From a checkpoint of a small image classifier: norm rmsnorm.
Rows from block 7, named by matrix and row number. Rows with one number belong to one neuron. Each number is 500 + 40 x the weight over its row's rms, rounded and kept within 0 to 999. All counts start at 0. Numbers have three digits each. After the name is the row's rms in percent of the matrix's.
# fc1: MLP up (model.blocks.7.mlp.fc1.weight, 512x128), inputs 0-127
# fc2: MLP down (model.blocks.7.mlp.fc2.weight, 128x512, transposed), outputs 0-127
fc1.89 097:518492526575431466483497452575479487453524493480437528558532449545500511455501549481550554520512525451498533459450557448550529536460486526464526489461486505459500539504536502564509516560481434521486566494488525452538464515538473516481469532517531569517479452548422456483489512510466434455510487506466429532462527511442515466516410547489506550447523453462492523572492481538379604543496
fc2.89 099:491494454522556511505488527473505480568416452508517383443451530471534555390461427503505541506498487520421562523460458522489493528546494501484448503538510501497528548477478562418502495475515522522539461529492444547457459467462430539446520518451502499540494512503538562557522468498517511515531499457542525450511404499506454446432559506528437545530480574583522468453470500499492530515525
fc1.90 106:498480475494441546493463538405458521465484430478543453550478487485469474530443537563411533531457502497558465543466494536513520453490532473448487458480598574505507500482476517522502436487510455509533456513483526409512560546473478452497552486517433507481516487482554563453489449539462496411451501505443513510491531420483479577438473486542473565468505495541484452521552443542524571495532
fc2.90 109:517560585488582432568458491464495479524505447539495515446567483526460464491515464513507589434465491479448508536516516471492473594483468499483529504474470506482550518493466542533483520463546502558480547560482510538549445471545544458458487535499506499463510522520482579527468549520571425429550489546486425523553479519459504404511487462454525486509524590445484498495553517426445477473511
fc1.91 121:462493471439526485549503544490531467510533493603587423491455451549465501516500471491433525468560506484565534507551550422544544515431492498550490567536513506390513474538482486519565481468486443533550455449468560524459431486562528556478515532579484431512501501467537496511455473482534497513449525535578489512462460487490519527483498506469428542413496484524532461535478526507519449486488
fc2.91 108:517536550581426598447444461488530598476468514557504544466466415428492475442466458484517479479505454520490525491457494531492429494558499530495506433434462502554519528510554496540485493442539536460547448479524492538447520472405487454534498506492497596481510542463508478500423506470548532518508510539482476494482447453486420492496483521447576463513458497499425469506470477487514552513452
fc1.92 078:498401461527541511555465466438495494479540508487514469553490523498543543494549480497453460553462418504531504467511470545518519441556543465544433452523552495416488540467467528523450487534513460484524483474470538487472549496483529397591603449510499553549569519427544480538545489495513544507510506419487421510514517523527526498564444541535478552491502434501545504502551475502495499456445
fc2.92 084:521559512443461525463568531517518505523481496497403491448501465482526478512471506547483534493499503527440484530598508519494433574510503482488554530446483543584509426536509500494482500492479456531428492470558492479523486504512499532424459408526487565494419514533505553516564477494554375493554526528523524497527500430513505463450514450467446437496487493548507475486454503529606495503561
fc1.93 119:527511582410498464437554505562534527424459543449493479499542532499466553526473401527470470518569555453538504497567456530491554506480477528473450549516527463468517549496473480428437515456447486512522495522591452530558503512555460531440490508516562513528582578463503488556556529479542469473462509519547501509507537505471512504521425479471495562502526514497534540572474423500538513479500
fc2.93 117:451501516492481546450435471524530536552532486466472546541444458484435518463461497471539543525561551423540524479438550469527560487471474505572570477554564523491505509526562465500447467510535504506456509539458470561475525554501516516506465500528425516529592463442496496462503391530456457488477455469449539520492550511469486479499493624459531446483476537456427467468537535488456520499488
fc1.95 102:430454491515513540460534473415488519434523489565469533515448510504513578434538445595529513479471486462482473523497517509469548500535484536517488402531525563490470513505556568489539500502508424418476535474491553488467438520479518483482439528473436433499514435488494460517534493535508487546528459497474550493525466515487458499487587492515516523448526433503490456483474532564535581418598
fc2.95 102:503563450489485470534503438564471501437498505525561523462468500455437462481413528456545518435482481506507500446505482448541539547533505510484541547480516437564532549533543428516429439491495520549570516483487548452573550522522504463497510393538478527463442496493502526480455517472457457534518504539476462488481415490598489545540441552514439469486506492560460488522471449472575482512481
fc1.96 086:621507456570494568546465512513447509516541483497486538507525510494519455523537464520441521544433480486445585501447503514589524497439486496464515545490517549441480471518518477540522512536439507496484518484516439537439450487538394549421415514475457538523503530464530482545592499474407477547544520461459537482451458476458537454510492485466541472496523458494460536549514499549479484509471
fc2.96 092:485438513504557529466503551564475537441483427562470470520539521482549493461519543505471495500492517465495587519541486540516513509519503588470494515547465461512516437480512450559539437499490513526529446565524429479505422532464519578478518509426527540365535445533550477506477524512472496407478514510519523507452433550479420556485559535456506515453466497550453505534521445482519491507510
fc1.97 101:480589458506534477446438518528461495521537471557444466556506451534522461549503511528468521498515493506563501489443476485485526469542487487516579449494501494410541503588566560481419468489491524415492457478473431512555468524524540497501539503455474517518566560415506520518423510531519499415495505501501528504496527504476476578490524513491518527563561466559455544524493507534532449410421
fc2.97 099:500517520485472468464505534475513513508535457514497519540511469443386556475618497448558459471474504533483537516531486547463505473459558503500552533575464452513498495489445406534561536493536526534465535469519550452438497442526490409515484578538453449502450506465510558464523471483555524505467434504509433457531489482507599542539454478484529531466471476473511430546514485524535538525560
fc1.98 109:493526507615487505463476502509421492530524494512449532495517511490499521495523600533504491592431467488482539480490498490402506532491498475486502531539521536507534506426497485456535452480568411462505495377513530446423573494493495539525583518545514565552492470513503463496465475522547530508409514502413525497545482521478513514483468532484528467564571500522497450474580508499489467459518
fc2.98 100:538469565463412480545513498506518517523512400507544472523449534492549523434467491537518456464610485517505525548477444514530449462625537482530536554585507511516466508504538480460560560570496463488566530516559536545591523495533487505514534495455545539490483532482556509509543544462476482535528510487549512504531538436544452481547460526596494552425510499505488467489514476512519523513509
fc1.99 090:573527586511572517476532556509532462534478504495491470506420515444443560535496517488477478541433493531470492537481514518519412493410512435437490563570568465399468498470497466486510486475457553487522561536524503504453546432548509471464500529546464487462599528487491521566497456461479507449465547525491544464501478490459516489477490594528548467504534499446536472470510489459444476457540
fc2.99 096:507468541518470596515481495521467531519529539478425563490495490581521456453516447528466471470582562510457486506518472519513513498505479564551554516490492511495468485424511516580556602496514507451451523474488501540558428553428441514453509506455526555461535445485484490368529503512512493468437481482527505476494467472475477527507512454464485511562521526477461515513470473569517528575408
fc1.100 099:510459556475491570515454527555510521520498506488535536503500547413498449490504453454596459516563501540484493499489502501536416457548470529487592526496511465474462498527402439536524485527474489510555523494520498462468541523416523434468476492429539505472455517551492501523424470414509476511495520496607467471488496499498519452491450496543510514511493488556555536509414586542410471466490
fc2.100 102:526492497567467517509505456374467516469526520472495475470492518547487455475560477585469478486476495534490536438503530527479523634538480499543401513460501479486567489517491535515489502501529511515471506515509476450462514496555462492538543467542493426483508470495550519428509575554446460482424574435448446557478495524537503570477541543564450495517548510439515422462507493515508552492487
fc1.101 107:474438466419479513491481495525415469565570430472470516516439487469482452516461519547466574514439489459545582498485540508474495505521457498474517527559476428455571543495457443558499572501478457526525533476447476519450468518578497443426493522510506469468552472502495470563457542533463538402493509533510538548531529518426459560536462467460503495445499533468510562449457464478485492515514
fc2.101 107:486480564560539494580560490471526542544542554473472537507505532524571468532497497505535518512505471485520529524481467517449435453500511485555491475536453469510572472461468450421506504443563464481517514451455499499455449479615449477501544483448476416530516454489517473510437480523600445510547510561472585442447474440459442495534475533475468519498505491485475484511434477531534573449527
fc1.103 094:479536579515562506498456480436476529547497477491400523476455477549531517549554489479477561578456506540481476469505576494573507477432492505478483510515498484520514515581490506549530562555492428559516491529474515521461439402494445513475491512468561527533422503531494434505500545493446458575549513496510557464460528517471454522445502491511420491498404512523544499534445502514457429474503
fc2.103 093:510469472499542476529583515562482446551466501406569554513488528497532515573494447554513480469518517506494517478523476470463496486563507451519455499538422482527560562478470517505542470453495589491575573463560451449573539506468541486557530447472496465507517467459479497482476438497507508451511454459501540571466459509477505527540511516456507478480516475451397507419442487499579522443539
fc1.105 104:530467482437482516532513518512506509548508525499449568447531510504473490502490532565531547523446548523481541504508516472518415592534487508511505481549438530514434490511519481481491486469515433440507510494546492538581548437518504499483492556497625490475434514512441493526441593442462471493431529528501458446451531443462540561534413488575493471519479481505531470484535488573570563505519
fc2.105 107:482540505458503585559493560492525488502534477477545456489515528461600521463530521475467468474553454529521524495502540509483512552509490561550515577483559479532511523561553508470463457469455531410540547552541503501487503429508487520501490501464510529542523483574498506469482537544525627493488525528583524549504584525523480423444531518555571554513535568475474469544505592496526521479527
fc1.107 096:536499510513494490568531464517552491416488513524492544468451513545506526513499485570484548469461428623465498418556494437508520519523452512478536502477520507454465504513491481487508502489452488497443513530515551447464525565490547516522472522461553529419505567522519547469504470517468514464472492662480553378505522464524496480514500514451450460493473452588536555473530473520500522491504
fc2.107 091:498537522472551541465532494463457495538536497508501459486488506475476456508459461477493500467567537457552487527467445568550572579561481556444525499563440477513508546471553520529420561497517475537552472503494498529519618469459487467436483479526500495512524452461470549462517508526543454570533454470560470501445522467529548555460436485561577517530522536580536517451535495470576556518492
fc1.108 115:515466510528496633486504509502532502480504521422473539535529523572463511483530449544550513520596481538538492474434541524548566481551548480487486537447446515449503461491527565551539466502495591515523512545546460364482491534512482586544482478545430463509551520550507455502506496479531535468466464519512522521493513470564473466441526493542482540498518475477540503423512574467467513474491
fc2.108 104:506493535527499459494453477469538494534471441532498525504473430448578541499440500527489501443562502490528452513473512489493463519424443439559561459495538445586535452491461481529545494445433483553476549506508542513500419503408476447471455475488564404461524489482513469493551497444487505523491494502531493534554461458517506555410569518563506439400477467484513484477468442523495517495532
fc1.109 107:448543479498502556506456448584471578516573455517477530510487473470464436466485560510477507454528493521541475485490501532511541519423537443511420568507489471450448478480560605515538490568464523516464550464479551436450491438416452479522504549472487535527521459551561503524496555460505528476521498538464534522459571477443517447477536436515457528479497486456463524547521574461508454532531
fc2.109 093:522415558546449509499503503468478498529474530542477444425446460509510470564482529506454509568423534536552541517437540549520488453601496532538465476486517428494570529472442553460511459541440436502467515516453511455486522523562510484431558491562464439479435519478457504511473515502484484476485517494509520478529439523511428572413490533506488514545485550571510456511507430496522548463540
fc1.110 096:460513485490498431563487562463452553508480486531459505511413535554514421506467504497484450446486483537474512490547537510530461505542546499490475526542477496529451461480511458533484534519422466524527446472526448540527502496506502471451575489468438546523501589443453454495468597416510473507507552421521498479551548528543531526549452467500439490532493592506584508522407546469450484490495
fc2.110 093:513443545483428556478441507549563475534456496481484483557471482496515558498511492448510490563404570554480461545473460500473478541467487482507504474473624537498546500519479486539505440451520505470476540489502546560487399518560487495453348489513576478479473498527470487521495498531574509478501484591516463499541468483431566454510543495522475525510470523516499538479496467533527535540499
fc1.111 107:537486424414507570496454448475474509487443460506550543558531477541489505482498483527478499501443580484533482469519466619521429495461525563458418568581467496478530467526498524502499515499493528474513424460449509551458472567507507477502480462434419522505559487490466530513472500518552489517537420485500553509523483448462445529464538474457475448445502525495502448481578500539462442496439
fc2.111 101:466541484482530462568537554499517497575476491497516462489464521471555512589474545487562525549498418583453534521522489469491501467530528491522504575456499489513504429483556465484477465517452461576546534507485600456523495399442565492511483509532471498465456577544530502419537562484463525501454504559496587519461522453492524478505444514505553527567570485501468514523492538492456557529499
fc1.113 114:518472544446541559479488460449503593499572527497467582581508544472510494460518481464392504452453499432467466545511480480525512457520500508524575580473575480459488489549512478537463561449543485523476523433541469559479524523546481505525437505482447539468469543480526486449482543444530529489535502494473548437461509519491478462521495472499429469450557518494463510539429523525566592504532
fc2.113 109:529472484560509502477483471519563461473530473547488420419532485541488509444533524494542536482491488539474577507516494522525449524585475472539496505479441501503487514494509477477497577559497485525509580445555438463559454529488488492462479582504493476521449448534488497562413595517529506508532571434452477490467490532507402524513447501523473594418496471413529507513523475507519450482461
fc1.114 101:499460538490464534562517500532523476570532523505476510540509503529522513521517495526417558508544512526477536508502421540464509538510513466491594481436563559599551539496481571477544413447540512423548447493516505387433554481538467484537414490506514454504496496477476447433556488481471475515471482422452473488457524477474452500552516474481502491529509542449507486484459529486431521472568
fc2.114 094:511548511472454469437435509445518529429512487476503505505396510570459449533485535500501544430499457513469416465540432495476505477494461512469481533466534466438503438466638536532528540505507438493499516532386515490480446507470480474490546514531522505510546464544507499502426460450509448540522555529429500514512493460540569491522478513489515449524514515562541510575495454492482410499508
fc1.115 122:534459505542453469490532509530521475469428482431456524467521503537467475569505481509523498563544489520479487481390511472553532620511512466504455499541469533488523502463576413462444514469498442469454451546536552526440448490563491480480556527473541507456479504477539559520553404554555516475461535504485492500579549442533531477507477518532484534470515534474519488479509502522442588439450
fc2.115 115:453453440547504490504449484463536567529502480517487535509548536481468518531530491493527515467541437500485458502512506551473429502495525493461514532385465455486441479390489510533584518459490493416458461531530470465529503550497507501436437435482521492533508521503516474467496505433445516518563461538509517502438483576484488465434483423493438410438550502498492412518542439490431488500474
fc1.116 103:511518421484501428510445531562438447499595513450471481476473466489490457499485520551506508522526535469469476487493503531547466484554438493512472486439521541526498492513545536523499458478484436481514386491497517542506487455559463397549541470556431617506489550570487516498492470509469500481522531483621511491494504503480466543543431480416416494442516529481499497542533501490476550497511
fc2.116 111:441497481442477481464512572462574500549399452538511521535459558424546502515562545552519513466512480512478475498504488432501435463553580485503525553539532445515447456443528502470444484518550498513513579511564523464498479549510520472466508523456511454447517518496561437514475482523543527486551527504391482488530504485494483404455534484487553487545518514554510446470506433493578449482519
fc1.117 093:441543478490520444518396548513433477514484498530435492495527485487504541482539499519546537497543499482550479460547492518579568485515432433519459490488510515554519492604529609508465479461515498423517490479535549459547458456532440507536445474519423519439481527534517454533551442574557515510492443510553516515494524536520529528487473537532490480574485432565443457458448515475494531494484
fc2.117 096:432496540519452544514595405481550498547475498483493429492487502494455488571481557535486538490506471530471547516507584485506483449491449537456524502592469485443554500540517406520543521542509536496494546452512556580472490482431568524480553589469481433536520540496510469471574530527556449507485498519523477470470503461435506542499520516504487539475458561504566439504520467458493432490475
fc1.118 096:523461472492512541521520540509448485519495534525453515524558520428465459575461498477401482518474547543488498597468453521482493546470520512372519490516543454450528463479450531477498446509512510531618507495495487449487470502487460532540473555527478484504543434488546475446496483502496506463557462461487540439611509413528506483502460542503479508536568521491455487448483497519469428466578
fc2.118 091:531469553480479545452508507452521519493479512443544553509475519490492480518502439444585502511455393504526500486579508569507427447481476459500589545487481502496571541500459541532394491467465536452404592530460507517501442533449497469441469476488484560443524500500466507421519522509538553479425513499493527519459526504523560493518489449463567479532548468487545542483486515523530555483482
fc1.119 087:516422502567532483508531533503503517556532587443483545471541507437485532471549474508500449431462520533492473462536500549497423517580460531421470481512578580445563546516513517514504492588497458463544489451525493530474522532412565497500527457572434499527516486481466514557464453495505480509500522608470520492470546466493506473493457468514509544452453532533498525479530471460429506470575
fc2.119 086:495561524504489486466467504520500448500462479524437533526469575505516520545527518503496523533557520500412496537496467493479536499427490409620515486486533519515464465466494543524565549496473440538509515449535538482490417464567416495459538505495527494544464516502519511534533512550524517569555568453561483543569560485530459520482586445535472452573502455539527528496566553510558517493457
fc1.120 093:578458532491430505498445387487453542492473511488542460536510558529425512526500545527429539504506527544514425474522446493525504513567488429583479484474444450555432481492501487446462478569477421486484423536546520457477512489504489521538512509467535523516497510469579483499515509463536467527493507436594514510498563435445506485523520540511445490537473463501457527444426442538490468516463
fc2.120 098:551560510442436485480483544507473515443516564568505485503545474520513522560457493547500477507436487474494453514470546567555483429519499560527452463490502438498514448567512489525505492546591478481456516536535480530515493498463512477482558537522458485498503495497501465564562545584473571492561557514486567412526517483488440442482550549536480539574476510539484444501531532516628471520493
fc1.121 106:470609486570545511455535506586555470583457489443417472497534521468498549497484508473516475484544525541524591538461491529502483489491566477449450536517510522507442509529513470493512472534503523414525440475501538510459525491441467494441472537483442513467452479543416549480450506500514484461508539430490545523455470510540437486568511478485440470400539457555532458517450509498499495527567
fc2.121 113:508505532499457460563566467488503534483501551591559515553470501538546467547515470529510557479466570509516504491536552434459460554452457481555526450484464496542484499469431541508527471445524505517478562506491449471550549521538476526614476446544484524496518519467492477527557504487446467426543387566534513502446545536411540530543522514540492510487542573463442523512489495494548511509455
fc1.122 096:550500511469524467508417513476458481445500411571535581478509500535502435511478474460498545494454519499549500506528589542475502442440496516568542505510501473483561564523521538556493561458492492528442544434515500560461509516492526507471500577454546469515555492446520447520522422501575473474458497466515499504412469533527574479478518480540472491410509558450446553474526562499475446487479
fc2.122 094:543527522507471539495563515527510544537527588411537405526543473499482548534472523478544473484477547552457459456533518476492533603477544475446467447565501452455484491486461512501513486504476387474544463502525558517489507438527518468503462479508465474595467495556505511487472546443520410488458537425511541526537571480500492524514490467534457468505427523564536476512437438458530495499504
fc1.123 098:518511502481461483495502508531491416479478466484514528558553474546439569489560488451466579501519460521499443522438492523506442487504495510468553528495478529488441456569558559471455474444499541536514453476521529436563533509540468495516453541508431465561512581603411584524506542507458538459477411512502504517500514521499512425519514436454487556457529479506526479540566481497497556442527
fc2.123 102:525550565525541478548499517483480569459491519471487474438463492509529484477516458462460498497503499458468470465547513458481514555528410556492453569528594506594466517452477480532510481521560556455552520498492478480570485498492542446482536562449501498474447487467590511457506520484603545456533502500554517512458490473463494572431540509540578532562571549546475482515508539513556540554484
fc1.124 084:517487495461488448537539550491470546485546484473436496477497448479511576425516476526469509494484431432570503606545461450488462493538456517504510584487492531438474475545505543506484525547454481615464515486510510476461493521432549490561538502486549485572504457504455486531410530506462451508450459512470542557489602464478448481489545509466494464566491448541519470486518524455468559459491
fc2.124 082:514546532546468438461430550503506516536538525532535520474514535484506483511522472508501534479559558538477472481499494485564531459454534417493459471506514468562514548440452527499561449512583491511516483571512566505540508501572526519424520488499469538470454478494531560452529458574487421490589592465579462478528438434503587474482470440568538545487554513514488522491500502528514448473507
fc1.125 119:488519459433423458495520515502506546421450437471510576577462545444582506483523522516476472502511481430502476475446555538524498482459475504428524509451571583515489438533543565464471453516558512552513518474505468503451518566467601507487533532514450458557465518590517501498505579518515522529484450475504507523443506486538505493486455533483456511528499545545582448478488569485510483540465
fc2.125 114:518521511481568424492546462518447492476490495544485505530527544495444478550472491540479487471556562572489465501565501537481549557505466506564520481548429528426474495453497506494543468554442502467476469473485501506478498434574464492499471518410564548518419476480513501390477484492445477509474492507455515529650470517482422493508503446498473479513417520459513462510557470479512496451535
fc1.126 102:505557482529493460489502531474432557547423454469471458538470507500470466492482486556438472498517494548539446589527444457521491471533438512495497560501573477523505518476488416519481445550509463474492462479434458522441474502553503614495522556519470556520531507397556435509483436508506487488513504497482431495508466440528449547499533479513509431422470481507538547555539550505468512517422
fc2.126 093:490529537484557508482541583518518472447514500507508479524521540481591525461502502450505472494438473476470417503461633485487521451525519498562481462473469507467450457481518500514496491490556447510523482531563429476461484525514431480490461449496554428443441507500476445456523549456455450530457480471502522487488493467381466433456495494539522480457460518558471421440511474528436550468458
fc1.127 093:539472512503486549549504523482520531572502486546512506509530459507478481474509443526549466569521532537473488530481594552524494476483471467527574516566493564461490530501492580474512428590469441440444543428496528474462447462494421474472490495535472481487475579490379456492469486503490457510556523579533551488454560477478508496453488550526558540495515464538532529527517478465586478487563
fc2.127 109:540466459502448477463522495487431499484466463518534556387447486433530499482558539461499539456507487493487550513484526471531513517449463505549464530498450412455513485466457359525532422531479595524479462522514469521523471573431500484544481477523566526518508520399490488508503481549542508540450508447554455527498451479543476481556492567486485440466488498518526441500489496479458529556510
fc1.128 099:498448524504489507351503440586607480488520518474442513514424494470461509487483497454515519497539518531467518569511455564545451517531437538570549537501471479509547481525572509522477531539515479564557501466491504473458588473531458527489504521485551534410520485427492450519517496470475516438553517490525480515520521498496533452562428514563488431514526454475496498442512525463484503449458
fc2.128 108:514505505548516535538556498519494469524482461423472501520497532500458462501502552518506486478551542479491485456415522453477522504458512486417463489547551517399507462486548533552412467554475502437517511512525473524522491468462486515531533564470515532472451470513487414492506483529489532557532516609496578524483506460451458469419572493467468490473414536507521428577447427496419461502498
fc1.129 105:540447427497522508560562516531445506514486473494506524481543508540410533587480565529426488444565484440443487539538490544427549458510478548487540569529551468543478563498477457569468424510507500521571467514439549555490552480573462503502538469483473484509479574522482486572520573526487565504474438423496480483488468464539463486466486522465457488503526515439496453507526551505533500474497
fc2.129 101:544577514546549470527516504523489531455517468511458482485473441567597432552442511584541506507459481552540467466443519577527525558497578512521423537503510483498565479516480544403446482506494468491460486469510443453553530489468582490484488558457435528438525434522485486493536494474455530528494423539512461513528462513480498477487502587507502493554443503486542534520581524471514481508540
fc1.130 099:554489501586491485537478525504475570509527545504446533546432458509509524517495535515592537526473513492529540518489533454549542530544439522521513502481459447463458483520558437534492519585476570474473569494527553488435442537459489494458523480488510530460549536466494561475471445519377445416486435528514544497549559469495421514443524470506497428527486516537478502495470496557437491462509
fc2.130 085:532498501575493512533514546461481419457504487478524479435573570556465548462545460555476507462518470506529432442539458495456491453475554496492503487464501571542583497450518530445517501400522484534554444465530420485476485470574468442520545534523524509555488429555457446500519505503567510479469504502484484461408425481506523459518568484490501563471486492517536471516473415544518501516518
fc1.131 102:443518502461430493501547400481452526567509493522483450515494544489464583505513466515429573482562512434501483469552492515490546503457530470509506503513534478464524538457539526553523432437557533465575489485511518503474460438483478552512489592595430491487535504515518472523560461450522495491468539565526426488549465470430485532457533495550443477540501548526449477499512520451486490516594
fc2.131 101:444509579508488489580477479518489442496452487509449553556505487486554524497485519590585555509446472559520508474530491546550461484500478521472536417542406505468571519555471526501522520516406494447486494510494457487515517539522547463467581361498518508489444481501536476501502533549476445503470488419514457507437464513503503414505498492477526527511513536487568437526464447506495488474528
fc1.132 104:538501523479466573525501495495566535527532446544451439500542548525491485423492440506427578488428497458491523550454519462440467520478558524508525522513491492533514510477538521509484540511453544518503558472458429498490499561523541537443447543493556513508558530531560534506494424538419440421496509459558455512469489494516465443581481505545453530467439549421504533503512442530444458538538
fc2.132 098:522564525495512506516509554488414504527548534515475479483510482527557541543509518433505461547521507509438565441567485370468563516558484537462528501527445474533505540445482511528532489515551490515526433423550557478501485521485485526458447451508477547575424510510519555449493579483512474549548531519505541563466526555430508499441467470524472463569573472499518505510457483519571533508519
fc1.133 112:403540510558512474575481473578524508478493512521475488521372475491484448511519463469524529515540517521551502471548548479494508440472497502432433504467511566489519521543604582513510462437503514506598516470575506456538565537500510506534520547543512402473500470507541465465525490496495557473480541466479521462549515544506448541493587502496497518559569525510515476514529537503453557491534
fc2.133 105:557458541596475437474506469495488474485442472481481464472490467571560503560508520488544440454542525501530498448470521496536490452487485528545500481504382500537492526486500445513529512505476461450508476492434586544540472506506461522496520508598435515480506534473487501496433501455444453463479423557488517572516456442498501527429465565517507512442481453470529534453501548449576511525404
fc1.134 082:575507578493456559473486489479456531551468529502466498522563528476592390447473541518548493524506515535526520518517509581507488529470509505480511528547470473543455570491522560517479554558579467458519548590550472460448545462453484469463503500534469586481443494446507441477538448495567525543486473465524499514535501492506505486564548503483461464498552505537539529461464577531495530473584
fc2.134 090:428477497522486497488535595498463479457580473519605444477479488546503548454445534531489507497534460493464488443540525502519472497468503609464526468489518501422528418491508484433454515481553506544538512455456548533563481520517495583494523519549492412529585540542504494514525488528475471509474537555451513571497503538502502535436405512508547545545543544515483479429468488522485463480460
fc1.136 093:494527488432484439450478515490438468507488501527489545512516505486469589456480541540424560511383422491525587493487531534421476502622536514487477518507531543552465500554537537481524512477490505484515562436563506481543483547549529514412484492507457509512502461526529507465541499483473532450469523482492478460509499551473511505477493480600487510519453558592534528421516458484462477477557
fc2.136 093:491479585478511577518505496496499509483552521536440459506483534590495507522490447452496435543520474528561494450594479492573470533487456487580591510522492477445495471501455519459495565472508524485448505592473547495432529482498501526486497452523483498437460540452476526435581475474495532478494528542551465436560574486469476527535518480461495485534518427553520562472422486489554537484546
fc1.137 077:478486490520414544532505524484557521585478628463501465556473449482486480551451417484424500505500557494470450506540547470519523504543483462473534563449511554540465549454528496472517529504533451506474471473533521485493542543473470501421455524500497531404505491557542502536492519495498458459566545484534538457530434477482501574483496492538454517489554500564512557457488419501487460508598
fc2.137 078:510491568473501444505418525427490502489471474483573550430523539571508554458514480532463490527466454483501500546492444501526504504508518511531434486550507545558499500542440463511514538542474579501459468527543438529562464434457483537544459429487547475497583465473483469558441482468475518537448478549451487546501558489569563473483454524436518514469524420453479441522502506488460426497437
fc1.139 115:504468385488527451425544426472524510469481433542540467575499526503551535505549477486566488442537463514457477461529528446528489493522471483465487487531487497494439573512591479539454499502520482486470488437467490483479554558455517481501477544516422445547585496512464476544494428462475513528455550573485522509506533517432543503551539482495525611500522485539546496495541485527521505441575
fc2.139 106:512538499550493433457425449542538508511528503493451547473439433469487481521517437484456508518511479481556424520422483485522551621453510524512558544507535518510492495562424545469536489512477481464468571456582559473499457527523481476463451462542529587488485520582535486534493567450552526501554472488495487535484488487580502488502440462508429501538509432467497509524469454498442516528459
fc1.140 096:481556475537547472455463495478574550444504436483520515525479583493499459451473594514457572466493552469477517563457504496554462519493538464514563524521536542477447472474481480532444481560540530539515538479586553494488543544512500464454467469510531485532536498515517409482512413454499509516511488516554454561506593444532514549449504426548437486529491501468479516520483486489445489394475
fc2.140 096:530420525464549473495440517501492493439462505475513455531568490531490533531516510436491433471575486486470472433522568615484489454393485493424470446495503453396496507490520534544459499437503487497441489496471510443505447529447486513519466484459550476511472467511466480510502542556449460557533491527519620459492419488494477491499569507513517529491547533449536503467546432480496499501517
fc1.141 097:602551411517521505516476519527557542523504477483390463528536517521467570502402448468543553523520500496477492514495523463496407509438553490475473517485536519491499469480547478547463498568552510536503503494538480446497509473459432506530445529428515557423459448419434505471470477471557447507513533515554476461501539476502511501460513517525458471505448507495467545484486545401535545434512
fc2.141 108:484443542566498548513497430554468538513483475538594531532540524537464491522561548467445495465537550566496501546456561503504464436500491559543462519504456476484561525479506437477461532464443486479501474445481512546511435438508472555403501508513506565574555497517517445466454477496467505462486472509434480510499515535463505507499493503477514537560512500533508449480550485497473428641430
fc1.143 098:531578505508528485501484504502439592495515529508436529561452532509535436483482545510557506550553414498494461546539538515494456508510533441453476489499553485528516478452520431525489483512401552500551518535580501555498563512512442487488498564436550501551525538433534446516510493485505531620526507435494512483545490510474467478552516554474496544525465597526514553496428471546503489495542
fc2.143 097:444468435443505455476437502499503456491488473480583481524424435528497606482553473467406446503514475469531427399495549470492515484493497546477516430451492455463501507491533512457435491475504450528497585569417475482490457530536458528468509505512482532464554361520484488452494429484486505531529478514501499534499500477534530512504498461442567494501535479513455485465484534494545491557491
fc1.144 100:435453542484475522489469505506497484387536508532427507530496483475537533547529516467498544483502509556485482572416473472481548542465466478540504498509515419505553504534523579566540484572494477536524524452457482555473550471458470461518439522440501488594479516524554496587558520520504566526511556477517494525488472494487445498555499538531460474432521529559540489516477489517516412579584
fc2.144 102:528494468460514482501505501431488461537446493445512512516435515561507481497516463536484445480559568493521565494502405527549460422591506448521448478462483502444415511492480524478539497472444486487482553563528489451452522450467548542505491446477527450478388538484540440467480445520519417515486443439485562485485491480536517496459501475492492566464520438453465513493492516491515551531398
fc1.145 070:525504502446533482567503470471508461418586448481464456451474566606560490438492485505462444501440516505531475572451492483563481442556436562440485506523499476514576490490555547465517476555471534488515511475456574492516498557496538576499488482530522493516480544470500481565527437433526524535493511470507516460483463431481573483546441518502438572495541460557456486540505522543493474481496
fc2.145 071:494522444500525481454490423539530497543507531560472547513530484503461498438552495423560466523563503528583524455563541540487532598459505471481483488488538544514516504528510515467452488496454459557457559503521499465546452520490450510500539523488475578468542455521488482532548481460513536481525554493551449527520559522483510486429608533598511477450475622466470535510524501502503552450545
fc1.147 106:501448512455503486499555436487494492491486522560477531504527499448473541533496492466510498439445506448518446506564460538505516459484552442519512540483526505557478478505601480508514530512488469446546536412528464523555420524573460449575458479495418459430562563510541434372460496456507434479474471479508507522511485497489539581495494458450546470469436463476449485533558509481492479522503
fc2.147 098:475538449530499479521488555505478528550547450451531470554480477540600488509439501559502557524516527618494570520497520515492408457510480518509497551534520505495560440524481611505509515504439466542484479553501604487493452516488558546479500564516523504516474428443492520588535545511557533481534520516502579483437511454509433490543505483477475560513549508510479540484481550548513462495495
fc1.148 089:494528497529536549461431406496485532479462460474513529497443533547573556473494466481472504500486501441514419493465512507562549537532442601473553498514479563452541459485483515449512445559489515508499512502497485492526463456438497537461470475548484576527398509480520427510558513480483449476433539517501553466496485469475460508525493484560505465507463435427495524442526604478436488562533
fc2.148 094:445522492462482511527603501522451501516505491527497519470512504470432403481481500485574546467547494450561559478527506504513534508532477471479463555463532404526467530452530536509449574436517493524521495496488416481458460518508470526592557461460593552506496546520505532509443464549494576502542507420518489505485551554498466438514552448468447504493447453576521534458548476496497536528510
fc1.149 098:502591461439480525479505467542432522505489580559541485510511555452433464423501461478467529491409410487537525496462508492603486528427520466463459543520524448471508546564562516535431461492448466490549452542535564502484477548482504502466487446487474546512580502445487440497506483529502533531493536465488514525510507491543604493503477550533495546428514455474495469532466497458497540458475
fc2.149 094:446507584468467536499497520520434474536551465474480526416547483537561515537470492495544496549535524495505545505492457541494507550390520537502499537550472530486455389459420491517508542553495499455439520535521510540483475457525502546497529583525486550559445501499470579458549575484541473462497500531550544413477501502534485489501492465512416514535531492555559589511498511522487548495550
fc1.150 074:378471427520519543508475482526527511505589536465454494548515495542537522474545519468448445524523467492482524462452472470534467502583451541506477441502496518535468474520563470566549562510464425510572549489503449481456529527489469490488557532503435485477533520480529550473514484445455498437553506437511554480538515461504540429587485569402435457482556507502495507505514484563482485474494
fc2.150 082:524530484504538454513541553568496482442489452564486482521591539511534515524471487495505569518442548505498462466478545476504546480456559470488497496484460508483485563513399474454434444477563532574487430470581508440502420440574489505494460476535519498508513489522510499468529537545542528539502567562540462483463497576455478569483475493521524497537414520540478566450436498484560534458493